{
  "num_classes": 9,
  "activation": "silu",
  "init": "small_normal",
  "optimizer": "soap",
  "eps": 1e-08,
  "max_precond_dim": 512,
  "merge_dims": false,
  "one_sided": true,
  "adamw_lr_other_params": 0.0015,
  "weight_decay": 0.1
}
Rows from block 6 of a small audio embedding model, named by matrix and row number. Each number is 500 + 25 x the weight over its row's rms, rounded and kept within 0 to 999. All counts start at 0. Numbers have three digits each.
After each channel's rows are labels from the 100 clips, of 14976, where the channel reaches its highest value: "top examples" is what is common among them; "lies over" is the class under the peak. Only what is clearly more common there than usual is listed. The data: songs of 200 made-up bird species, synthesised, often over outdoor noise.
# conv: width-3 conv (model.blocks.6.conv.weight, 320x320x3, each kernel summed), inputs 0-19

conv.251:481534496512515463490465455477480484459481493529498528465513
top examples: steady whistle; first syllable: steady whistle
lies over: steady whistle

conv.61:472477489510487474507492511531509493474488528501519474477470
top examples: buzz; rich in harmonics; first syllable: buzz; click
lies over: buzz

conv.301:503461498513532483481484502461493482484508468502511455523523
top examples: steady whistle; first syllable: steady whistle
lies over: steady whistle

conv.312:453511509489509509533505464504530503464546512479478525514505
top examples: arch; first syllable: arch; first syllable: dip; first syllable: warble
lies over: arch; warble

conv.237:471474471487532522515497560503510508512495494511486478476505
top examples: upsweep; pitch: high; first syllable: click; first syllable: dip
lies over: upsweep; dip

conv.223:519506505471492506535463515493450523518501505485507501522527
top examples: arch; first syllable: arch
lies over: arch

conv.310:499476452469500478450503504498500518494475473446522454494543
top examples: downsweep; first syllable: downsweep; low song
lies over: downsweep

conv.120:487458479478457489541501478513458460508505505494517494512514
top examples: pitch: low; warble; first syllable: warble; fast repeats
lies over: warble

conv.153:477486513550525511484519530475503468523493479521487481475514
top examples: arch; first syllable: arch; pitch: middle; rich in harmonics
lies over: arch

conv.76:464456483515490502519527510458473460526518499515445484485510
top examples: harsh note; first syllable: harsh note
lies over: harsh note

conv.119:541479488455472501488470504517482485510497499478480526469482
top examples: dip; first syllable: dip
lies over: dip

conv.284:495518476502541516526443522510535472478478534501578525513557
top examples: first syllable: downsweep
lies over: downsweep; dip

conv.225:472502468504474526535510467488529480516562554525504532494486
top examples: rich in harmonics; high song; upsweep
lies over: upsweep

conv.184:482487494460507511464463487520477492475468492474479472540493
top examples: arch; first syllable: arch; pitch: middle; rich in harmonics
lies over: arch

conv.203:509507513542533483495504490517524483504512483517531516516528
top examples: pitch: middle; downsweep; first syllable: downsweep; arch
lies over: downsweep

conv.319:475492484535459498493487469500490433521562429597495452484475
top examples: warble; first syllable: warble
lies over: warble

conv.59:469496463476532455446526524566513501520501532474508474498511
top examples: pitch: middle; dip; first syllable: dip
lies over: dip; upsweep

conv.199:510485539497490493494520538481480460502481484490528492466483
top examples: steady whistle; first syllable: steady whistle; first syllable: warble
lies over: steady whistle

conv.75:501506529526516468474526525524525491514490510483527539479505
top examples: low song; arch; first syllable: arch
lies over: arch

conv.48:515471528482481441470501515494468492489507468487522527448471
top examples: steady whistle; buzz; first syllable: buzz
lies over: steady whistle; buzz

conv.182:505481513486424491509478498509478509500474522484494483479475
top examples: steady whistle; first syllable: steady whistle
lies over: steady whistle

conv.1:539568491485498514513487486476522545512498472472509546508496
top examples: upsweep; first syllable: upsweep; low song; click
lies over: upsweep

conv.285:479446487484457509540460476459465508495510506513506487497487
top examples: upsweep; warble; first syllable: warble; first syllable: arch
lies over: warble; downsweep

conv.181:522529505495531466512507490501493510485494495535483501494540
top examples: low song; warble; first syllable: harsh note
lies over: warble

conv.133:473508480501443485493503457558513479483460511496473460470459
top examples: steady whistle
lies over: no call

conv.64:499539515485479536487512520465506495510483513483498504517471
top examples: click; first syllable: click; fast repeats
lies over: click

conv.102:449561480511513498497488432520534522457515513497537531489511
top examples: steady whistle; low song; first syllable: steady whistle
lies over: steady whistle

conv.79:489498519465532506491488540484483486520492535419535531497509
top examples: warble; first syllable: warble; high song
lies over: warble

conv.170:476533473484474484511535471521482479522513496508461453475466
top examples: arch; low song; dip; first syllable: dip
lies over: arch

conv.175:499491470551591453497513518511482502495554481495517525540525
top examples: pitch: middle; upsweep; fast repeats; dip
lies over: upsweep

conv.8:523512474513491487484483449515469508468499514532504477505482
top examples: low song; upsweep; first syllable: dip
lies over: dip; upsweep

conv.272:537482523505544481479474487521494500484523466484472535513490
top examples: buzz; first syllable: buzz
lies over: no call

conv.156:543462514458508487455518561514501519524527490486443481511498
top examples: buzz; first syllable: buzz; rich in harmonics; fast repeats
lies over: buzz

conv.154:489497527493467486461510494468518462522492514494490454496500
top examples: steady whistle; first syllable: steady whistle; high song
lies over: steady whistle

conv.44:545478523475525515491524515528475516515514536453491483500464
top examples: dip; first syllable: dip
lies over: dip

conv.265:466456492490482558513488499459540526477498504479508520471500
top examples: upsweep; first syllable: upsweep; low song; click
lies over: upsweep

conv.49:518496544478542485510497525507473477506508487431563525506518
top examples: first syllable: upsweep; first syllable: steady whistle; first syllable: arch
lies over: upsweep; steady whistle

conv.125:499505517506547479460469477508496514491497482483467481490511
top examples: pitch: middle; dip; first syllable: dip; first syllable: arch
lies over: dip; upsweep

conv.77:532497526459471503497521567521482517493492480526495469474474
top examples: dip; first syllable: dip; first syllable: arch
lies over: dip; arch

conv.148:504447514495498513496453509483493549469491538501500507466514
top examples: dip; first syllable: dip; arch; first syllable: arch
lies over: dip

conv.122:498513509483550514497492497471489468479470494477533494513522
top examples: dip; first syllable: dip
lies over: dip

conv.107:453503520501482488500479491467457566489464565541436491427500
top examples: arch; pitch: high; dip; first syllable: dip
lies over: dip

conv.162:548474506487536480504483556525479511507467518487522502483492
top examples: steady whistle; first syllable: steady whistle
lies over: steady whistle; dip

conv.98:474567489517509467521511463524530468468495480476487482493496
top examples: fast repeats; pitch: low; click; first syllable: click
lies over: warble

conv.314:478539505499462491517481455492488525444527531469506526534469
top examples: warble; first syllable: warble
lies over: warble; arch

conv.230:456475475468473477495504466487474444489468480460522498465482
top examples: arch; first syllable: arch
lies over: arch

conv.194:485474505500488496525503466523468550530552547517482512492511
top examples: rich in harmonics; buzz; first syllable: buzz; fast repeats
lies over: buzz

conv.276:527479502508528495497447500465504500493546500487508508484491
top examples: pitch: low; click; dip; first syllable: dip
lies over: dip

conv.2:489504522515520470483508503489476470519515488476513536530542
top examples: buzz; first syllable: buzz
lies over: buzz

conv.135:476499498525508466505450475535484492497487517464519502487485
top examples: dip; first syllable: dip; pitch: middle
lies over: dip

conv.25:506488500480595504463501490490467478512490487475486489496547
top examples: dip; first syllable: dip; first syllable: warble
lies over: dip; warble

conv.264:513520496518535451506505481523519514481554502500511508463479
top examples: rich in harmonics; fast repeats; buzz; first syllable: buzz
lies over: buzz

conv.204:469529500464514479493532545484473506524509511483508555552503
top examples: arch; first syllable: arch
lies over: arch

conv.217:465535541540478467507485523495478501499491523515477529506482
top examples: steady whistle; first syllable: steady whistle
lies over: steady whistle

conv.88:531494504525544478512538495487500466512579450472510537526511
top examples: pitch: middle; arch; first syllable: arch; click
lies over: arch; upsweep

conv.316:461474486474480478510513477554510508502499490505457474515501
top examples: steady whistle; pitch: low; first syllable: steady whistle
lies over: steady whistle

conv.205:515492501486467449526508496516490488472451537487450472497449
top examples: arch; first syllable: downsweep
lies over: arch

conv.159:516521478483501488545532481562495529471469522496488492534517
top examples: arch; first syllable: arch
lies over: arch

conv.62:490478472470525516479489455461505475470470503470500486481519
top examples: low song; dip; first syllable: dip
lies over: dip; downsweep

conv.303:505486470493495488577495504504500484498510500498463504504475
top examples: downsweep; first syllable: downsweep
lies over: downsweep

conv.104:494503534464492476453495494497518519486480526533492476447515
top examples: buzz; first syllable: buzz
lies over: no call

conv.109:523502500508523471544541521500505479535542462488499482557498
top examples: upsweep; first syllable: upsweep; pitch: middle
lies over: upsweep; steady whistle

conv.82:513463525509533485484489529474492480516486435476518527509512
top examples: upsweep; first syllable: upsweep
lies over: upsweep; dip

conv.282:467510462467488536542482480479520495477460505563515486499465
top examples: pitch: low; steady whistle; first syllable: warble
lies over: steady whistle

conv.188:507485478497488532499491487461526480498493524483452493473507
top examples: click; first syllable: click; fast repeats; text has "noise"
lies over: no call

conv.11:522520526529538474474513489509473497528508475483484514498503
top examples: harsh note; first syllable: harsh note; dip; first syllable: dip
lies over: dip

conv.195:502473501463507456487485485495508461504451488482469443543468
top examples: arch; first syllable: arch; rich in harmonics
lies over: arch

conv.250:486508495530465501516507492475496485470461505494477496483489
top examples: arch; first syllable: arch; first syllable: upsweep
lies over: arch; upsweep

conv.19:491481469495487487522513479530485481453448500527497454481477
top examples: upsweep; warble; steady whistle; first syllable: upsweep
lies over: upsweep; warble

conv.226:511507511541552489556472487494470522494473542539488533529508
top examples: pitch: middle; upsweep; dip; first syllable: upsweep
lies over: upsweep

conv.115:457485514451499497485467497482510562478513507529535503485534
top examples: dip; first syllable: dip
lies over: dip

conv.244:489488528470501521518546510534498510520517522449480476523475
top examples: arch; fast repeats; click; first syllable: click
lies over: arch; upsweep

conv.288:567514544524506520512500546503497483476495533519482469495452
top examples: steady whistle; first syllable: steady whistle
lies over: steady whistle; dip

conv.114:489427468466527488507529559488506478482516477523538493518512
top examples: upsweep; first syllable: upsweep; first syllable: warble
lies over: upsweep; warble

conv.12:509497499498472483495471456479502512488508512527481485488497
top examples: dip; first syllable: dip
lies over: dip

conv.277:473457453526513472481507521496453498497490429516489493487523
top examples: downsweep; first syllable: downsweep; arch; first syllable: dip
lies over: downsweep; dip

conv.134:523478502506520503519468473529486520450502515473485487508481
top examples: dip; first syllable: dip
lies over: dip

conv.311:482485490494507510528520506483470499506508522460485513504490
top examples: harsh note; first syllable: upsweep; first syllable: arch
lies over: upsweep

conv.147:509453468510463476509464484505497485503500503531511436487507
top examples: downsweep; first syllable: downsweep
lies over: downsweep

conv.228:502523502518479514495466502514470506495496535488496445490511
top examples: click; first syllable: click; fast repeats
lies over: no call

conv.235:515480475537532472551522477516479501539530445502453497534510
top examples: upsweep; pitch: middle; fast repeats; dip
lies over: upsweep

conv.39:539489518490532497506499477490511510503475562512512509493501
top examples: steady whistle; first syllable: steady whistle
lies over: steady whistle

conv.208:472540517499480514534525500477485523480472531515480540524515
top examples: upsweep; first syllable: upsweep; dip
lies over: upsweep

conv.126:489514519496495480478529498508509507561526531515476494497500
top examples: pitch: low; steady whistle; first syllable: steady whistle
lies over: steady whistle

conv.91:525534494536490491478483524510488465520546490522484477466472
top examples: dip; first syllable: dip
lies over: dip

conv.123:517513531546519519464464500460480471457480512512539468480476
top examples: steady whistle; first syllable: steady whistle
lies over: steady whistle

conv.42:482478486452506475484481507472481496487460529434490492463487
top examples: pitch: middle; dip; first syllable: dip; upsweep
lies over: dip; upsweep

conv.56:553531522508526528488515522534528501495456476480503505499459
top examples: dip; first syllable: dip; pitch: middle
lies over: dip

conv.4:481485492469484492543465475556512448487462502491545496472506
top examples: buzz; first syllable: buzz
lies over: no call

conv.318:506520481473495476542457461560494498471482493503504461502513
top examples: dip; upsweep; first syllable: upsweep
lies over: upsweep; dip

conv.55:492487450497496456509499470485458454504489486519482500504517
top examples: click; first syllable: click; fast repeats; pitch: high
lies over: no call

conv.305:489465500502470487506547501496495502533520499454502467473485
top examples: downsweep; first syllable: downsweep; pitch: middle
lies over: downsweep

conv.257:544501536469496522503518555509496525490482496474529493450489
top examples: buzz; first syllable: buzz
lies over: buzz

conv.173:472517503503462575535484488485489495488520521521530521527471
top examples: click; first syllable: click; fast repeats
lies over: no call

conv.26:480527493499520530517474529504535462520512481522479470496468
top examples: high song; arch; rich in harmonics; first syllable: arch
lies over: downsweep; dip

conv.308:490523523495517543512481533462489533469462512516489508492482
top examples: low song; downsweep; first syllable: downsweep
lies over: downsweep; dip

conv.202:516468483474494473507445522494473507466517538480516509494501
top examples: pitch: middle; warble; first syllable: warble
lies over: warble